A small contrastive image-text model, trained from scratch.
Model: 64-pixel images, encoder arch shufflenet_v2, encoder norm layernorm, encoder depths [2, 5, 5], encoder widths [128, 256, 512], text encoder width 192, text encoder layers 6, text encoder norm layernorm, text encoder activation gelu.
Training: 8400 steps, batches of 128.
Data: trained on made-up ball-and-stick molecule models, 195000 training examples.
Rows from block 5 of the image encoder of a small contrastive image-text model, named by matrix and row number. Rows with one number belong to one channel. Each number is 128 + 32 x the weight over its row's rms, rounded and kept within 0 to 255. All counts start at 0. After the name is the row's rms in percent of the matrix's.
After each channel's rows are labels from the 100 images, of 14976, where the channel reaches its highest value: "top examples" is what is common among them. Only what is clearly more common there than usual is listed. The data: made-up ball-and-stick molecule models. In brackets: how many of the 100, against the usual share in percent.
# p10: first pointwise conv (encoder.blocks.5.p1.0.weight, 128x128x1x1), inputs 64-127
# p20: second pointwise conv (encoder.blocks.5.p2.0.weight, 128x128x1x1, transposed), outputs 64-127

p10.88 096 [ 86 190 152 133  83 159 121 123  75  83 170  60 143 146 147 169  95 113 147 120 130 139 158 126 155 107 143 112 143 158 120 154  96 212 184 118 149 129 104  98 151  53 133 167 113 136 146 139 117 129 128 130 194  85 105 139  86  81  95 208 116  86 215 197]
p20.88 113 [140 133 161 132  99 112  95 131  91 161  82  94  84 122 169 155 147  74 134 103 102 138 108  85 187  86 113 136  87 152 219 148  76 191 121 112 149 145 116  77 146  83 118  91 113 169 165  94 179 120  87  74 110 109 127  95 128 125 170 120 134  76 132 169]
top examples: balls: twelve (37 vs 10.5)

p10.99 100 [206  98 159  82 149  96 176  97 205 107 136 141 124 221 136 163 108 105 161 129 163 135 142 130 196 137 137 145 166 132 106 115 150 125 115 125 140 156 143 208 129  89  86 150 113 126 130 152 134 147 153 138 108 173 111 164 150 139 112 125 177  88 144 179]
p20.99 110 [137 209 219 131 135  95 177 166  93 115  81 152 187 140 169 185 138 122 121 185 139 213 153 169 131 157 130 116 119  82 144 124 160 147 163 158 158  99 138 167 123  81 165 102  88 121  75 136 122 177 128 103 141 141 158 106 167 142 158 126 133 214  94 152]
top examples: space-filling (100 vs 32.9); purple ball (86 vs 27.3); balls: three (33 vs 9.8); balls: four (27 vs 10.2)

p10.46 108 [111 169  95 208 137 146 150 176 133 151 161 128 125  81 115 160 188 120 104 101 164 215 100 135 100  77 109 144 141 123 127 124 132  70 167 173 146  80 130 180 145 140 185  94 120 122 136 153 157  99 117  95 145 174 139 113 162 143 103 140  98 187 108 131]
p20.46 093 [101 148 129  71 151 172  83 116 159 131 178 112  98 141 202 125 164 109  48 170 100 132 191  94  89 117 131 202 113 111 134 171  86  85 170 170 140  65 106 131 160 108 128 154  76 172 175 105  89  81 131 113 107  97 103 121 138 106  72  96 103 134 135  92]
top examples: space-filling (77 vs 32.9)

p10.117 078 [135 117  96 155  96 139 142 143 132 106 157 119 126  87 150 106 157 141 119  96 136 119 137 119 149  80 114 159 141 102 120 121 116 161  93 110 143 147 143 147 123 156 104 103 156 170  96 161  80 150  98 154  84  80  98 148 154  85 128  69  71  48 151 116]
p20.117 086 [102 115  83  68  62 155 128 116 175 106 113  70 198 154 166 141 117 122 140 109 110 181 119  84  84 118  46 108 109  82  95 157 173  86 139 100  76 142 108 171 125 122  60 105  97 118 122 139  77 109 156  96 150 144 129  98  99 123  68 142 140 127 103  67]
top examples: branched (86 vs 54.4)

p10.97 103 [184 122 157 155 229  80  98 125 100 158 118  94 137 137 138  93  62 175 115 125  96  94 116 139  97  97 148 116 115  84 144 129 122  82 117 176 103 137 132 129 125 109 149 170  65 138 114 150 105 131 124 181 233 151  88 149 115 149 113 116 156  84  97 157]
p20.97 105 [150 146 147 140 119  58 127  81 122 115 100 159 182 142  79 147 137 119 145 109  93 173 190 108 150 162 126  92 158 132 124  94 132 103 146  91  77 196  77 126 113 122 124 145 141 149 135 153 189 148 145 142 123  90 123 161 135 179 140 184 102  80  78 123]
top examples: orange ball (100 vs 27.6); space-filling (73 vs 32.9)

p10.25 101 [ 88 142 170 130  73 142  77 113  87 138 105 130 124 106  88  97  91  96 115 110 106 143 141 148 118  88 125 136 236 156 165  84  92 123  75 160 158 135 197 132 151 154 136 201 173 105 136 145 118 122 174 113 102 101 124 204 114 163 106  86 131 110  94 182]
p20.25 114 [154 116 180 107 151  86 139 126 105 105 138 183 101 176 159 110 111 134 130  87 126 193 155 115  93 136  86 138  72 118 135 129 136 145 151  98 111 107  97 131 125 110 130 119 126 119  81 102 108  80  83 101 113 158 106  95  94 156 135 188 156 142 116 105]
top examples: yellow ball (89 vs 41.4); balls: twelve (36 vs 10.5); balls: eleven (31 vs 10.1)

p10.27 103 [133 110 123  57 161  63 128 124 131 113 146 130 133  82 149  63 140 183  81  62 136 134  88 142 171 182 169 136 169 145 116  87 146 170 127 106 125 128 133 157 109 127 124 118 122  97 134 164 138 158 186  80 157 117 108 130  91 149 140 187 107 157 141 104]
p20.27 098 [ 66 104 122 179 137 156 121 116 172 120 118 146 175 197 140 114 124 102 122 145  93 193 155 140 159  91  73 197 125 181 145 137  93 162 186 171 120 145 110 142 140 186 197 161  73 112 121 107  92 155 110 171 159 158 110  90 135 140 128 182 142  51  97  77]
top examples: balls: twelve (36 vs 10.5)

p10.112 087 [ 96 158 162 144  84  58 104 126 139  89 175 151 137 103 107 145 106 126 108 189 102 167 142 138 115 129 133  48 138  75  81 158 141 114 128 123 117 120 160 118 153 107 132 118 236 149 172 113 105 140 135 126 154 179 152 141 222  81 171 104 130 178 110 146]
p20.112 098 [125 203 134  70 134 119 165  93 116  81 142 181 131  73 104 141 109 132 112  95 208 145 127  73 151 123 177 136 133 155 166 130 136 120 129 129 122 136 158 122 152 157  88 150 137 126 124 110 118 193  68  97  90 107 132 162 148  88 143 156 127 149 158  81]
top examples: yellow ball (96 vs 41.4); space-filling (66 vs 32.9)

p10.113 123 [ 98 137 133 104 129  91 141  89 136 140 151 150 166 156 153  94 114 143 123 143  88 170  95 115 123 141 110 156 147 141 146 114 152 134 156 178 135 127 102 176 127 127  95 104 103 126 146 152  76 125 130 106 173 126  99 192 119 192 120 107 251  96 117 153]
p20.113 129 [139 114 120 153 129 141 160 110 139 145 110  93 173  89 126 131 145 163  92 169 111 117 125 132  85  84 126 102 113 133 173 127 127 179 161 154 179 111 189  98  99 107 161 104 127  59  79  65 153 184 121 140 144 145 115 152 133 109 156  96 120 130 108 174]
top examples: balls: twelve (49 vs 10.5)

p10.2 093 [ 78 128 160 147 125 159 178  79 207  34  76 150 128 140 138 133 123 136 182 141  71 183 122 120 125 131 131 138 104 129 129 124 110 157 167 139 154 129 143  98 126 114 145 102 119 119 132  80 134 115 143 131 152 180 156 133 137 155 193 170  90 186 149 141]
p20.2 090 [154 118 121 150 144 102 128  76 181 173 109  94 125 125 125 168 116 122 105 133 126 162  84 109 104 121 125 124  80 131 141  85 145 130 114 179 147  55  84 164 122 136  83 184 162 103  86 133 206 140 125 104 183 100 136 165 150 145  97 128 128 165 157  97]
top examples: branched (86 vs 54.4); small balls on sticks (80 vs 33.2); balls: twelve (32 vs 10.5)

p10.59 107 [ 86 132 125  57 107 120 154 154  69 102 144 144 108 115 100 158 119 137  84  79 142 111 149 154 187 123 124 114 148 196 124 131 165  71 133 191 146 168 144 115 132 150 156  64 104 122  89  81 125 169 141 171 107 162  98 124 120 134  95 194 107 128 137 125]
p20.59 110 [ 45 168 166 132 106 182 157  97 162 170 217 103 167 149 191 154 129 144  94 107 164 135 186 147 158 159 136  99 128 142 148  75  82 165  94 123 116  69  68 105  93  83  98 141  88 112 127 167  87 179 120  91 137 175 102 134 161 161 166 132  86 156 107 157]
top examples: small balls on sticks (64 vs 33.2)

p10.106 096 [174  72  85 128 193  69 123 117 120 116 113  86 123 136 155 142 159 155 135 108 120 104  86 109  99 110 124  55 120 144  80 188  93  99 165 121 170 125 126 127 149 105 140 178 145 127 124 131 142 109 114 151  70 168 125 126  69 107 122 113 105 119 171 144]
p20.106 093 [123  76  91 110 178 119 144 161 173 129  82 141  87 175 135  54 123  79  87 131 125 139 166 180 116 145 142 196 157 133 148 116 108  90 100 160 165  86 125 181 200 121  87 148 136 148 136 135 171 148  46 157 104 118 150 194 110 166 137 170 149 110 126 100]
top examples: orange ball (96 vs 27.6); space-filling (90 vs 32.9)

p10.70 128 [151 129 114 102 127 125 151 123 129 125 171  77 162 203 137 171 159 141 222 120 125 103 149 101 175 190 101 111 151 152 120 151 107 114 105  97 189  95 167 122 146 117 167 189 114 108 121 140 149 133 223 103 124 139 167 158 119 135 127 121 123 162 115 130]
p20.70 115 [117  87 135 106 111 123 110 138 168  69  32 203  71 140 119  87  99 139 116 108 149 114 112  99 115 177 117 152 101  70 111 159 108 204  81 121 115 103 124 171 157 187 104  94 189  91 114 176 147  94  91 156  92 186 158 116 133 168 159 141 125 199 136  59]
top examples: branched (92 vs 54.4)

p10.31 119 [117 116 104 114  97 151 140 123 170 101 111 119 129 152 170 148  97 161 113 171 122  95 169  72 102 104  57  90 143 160 113 105 116  61 186 147 165 133 135 152 112  74  78  70 131 100 141 158  90 140 113 137 117 107 137 148  99 139 137 118 177 103  75 222]
p20.31 112 [126 164 114  90 135 160  75  60 144 131  94  93 117 129  75 140  89 153 101 131 101 197 130  93 100  97 166  91 106  70 198  96 157  93 145 148 110 110 140 144  99 167 125 101 144 203 152  94 165  92  85 146 111  87 163 145 102 127  82 137 175 110 158 114]
top examples: space-filling (63 vs 32.9); balls: twelve (39 vs 10.5); balls: eleven (27 vs 10.1)

p10.9 107 [121 106 147 153 128 184 162 116 117 156 110 114 127 134 144 163 102 141  50 141  65 141 102 134  77 132  87 121 255 157  91 125 156 117 115 171 136 128 120 159 122 117 136 103 226 153 104 154 135  92  70 149 117 114 112 111 120 136  71 142  76 178 120 106]
p20.9 118 [118 149 127 116 138 147 119 100 119 151 121 150 145  90 136 192 139 123 143 111 136 133 102  99 161  90 161 109 130 105 130 154  94 126 152 120  71 131 119 141 126 147 114 140 111 148 143 100 129  99  96 121 179 153 133 137 154 130 118 121 142 125 142 114]
top examples: yellow ball (100 vs 41.4)

p10.56 102 [170 132 158  92 200 177  72 195  96  82 136 102  69  91 135 152  86  91 147 169 130 137  89 150 136 207 145 127  83 119 139 142  91 117 160 133  88 141 128 159 117  95 120 121 110 168 156 131  71  79 142 129 170 148 148  96 125 147 134 107 134 105 138 175]
p20.56 113 [185 116 134 119 146 147 189 156 170  99  99 163 117 123 141 120 111 151 138 180 149 127 131 102  84 123  83  55 101 101 115 147 118 103  81 149 136 144 172 154  93  96 126 149 107  91 137 141 123 138 149 119 149 112 142  97 135 138 179 101 110 204 105 137]
top examples: orange ball (100 vs 27.6); small balls on sticks (77 vs 33.2)

p10.73 091 [139 171 153 112 143  82 192 158 183  78 165 104 127 200  85 104 100 176 138 168 112 100 176 103 132 173 112 138 103 112 148 184  79 144 143  73 131 124 139 135 154 222 108  91 122 123 112 147 149 155 131 148 138 131 125 112 148 116 155 120 120 110 101 140]
p20.73 097 [140 122 124 138 122 145 118 131 103 108 160 133 148 178 156 146 192 139  95  93 116  87 151 144  78 137 188 168 187 181 151 145 109 142 145 107  32  68 189  84 138 136 136  89 100 119 142  72 120 131 192 147  94 192 113 108  81 158 116 156 124 118 129 163]
top examples: space-filling (73 vs 32.9)

p10.53 102 [121 200 182 171 255 141 107 114  60 168 122 149 110 157 114 152 137 141 162 137  97 131 144 134 137 115 120 137 100 102 109 112 108 141  99 146 136 114 106 162 109 112  91 106  82 125 137 135 108 111  95 153 171 134 145 132 143 161 134 124 128  82 100 146]
p20.53 114 [107 150 146 164  96  96 136 118 161 136 124 132 169 124 111 159 139 141 144 114 146 161 136 113 115 168 132 113 104 133 206  73 130 160 147 154 182 125 155 105 142 119 136 113 136 137 106 126 121 130 120 152 149 136 176  79 145 142 163 125 131  48 166 113]
top examples: orange ball (100 vs 27.6); balls: twelve (37 vs 10.5)

p10.109 092 [107 101 128 168 120 170 113 129 151 181 183 132  68  93 136 113 197 152 166 116 146 198 152 125 115  74  97 160 133 114 119 107 129 129 172 105  93 127 130 125 111 164 132 207 159 146  97  81 187  98 163 149 110 148 104 145 133 110 126 118  82 212 127 109]
p20.109 095 [118 113 123  73 137 120 118  87  54 174 170 121 153 172  93 154 105 127 191 145 149 103 125 135 149  60 200 169 198  97 108 102 124 140 166 160 146 177 112 132 110  91 140 101 145 166 139  89  85 151  89 157 168 117 117 145 111  99 180 177 143 160 148  92]
top examples: small balls on sticks (60 vs 33.2); balls: eleven (28 vs 10.1); balls: twelve (27 vs 10.5)

p10.47 095 [119 167 185 114 112 171 145 164  99 114 123 105 108  90 142 121 154  98  55  93  80 137 142 174  90 105 107 111 193 124 163 125 119 124 150 140 103 144  84 223 130 120  84 111 244 143 142 150 166 132 143 109 123 129 140 140 116  97 115 123 114 100 175  85]
p20.47 100 [ 98  74 186  89 151  84 132 128 171 150 151  86 140  91 159 142 148 136 144 119 152 127 187 130 115 108  98  99  88 119  86 137 131 165 143 107 165 121 132 150 101 116 112 148 150 102 173  86 118 162 107  66 118 133 162 125 130  63 148 121 124 104 112  85]
top examples: yellow ball (100 vs 41.4); balls: twelve (27 vs 10.5); balls: eleven (26 vs 10.1)

p10.64 113 [172 133 121 162 101 113 137 151  92 109 140 211  85 154 138 120 152 126 142 118 186 149 126  96 125 119 101 168 101 138  79 123 106 130 125 102 105 136 136 158 120 114 121  91 149 113 119 174 121 119 134 112 114 121 191 107 154  73 113 127 110 124 197 147]
p20.64 112 [ 93 122 116 122 203 133  71  90 164 151  69 123 121 168 114 113 162  91  75 180 146 155 149 122 130 123 234 147 174  61 131 103 175 153 199 145  69  75 164 149 102  98 123 139 159 150 115 142 170 110 144 156  71 124 111  93 129 114 132  81 131  31 163 154]
top examples: space-filling (66 vs 32.9)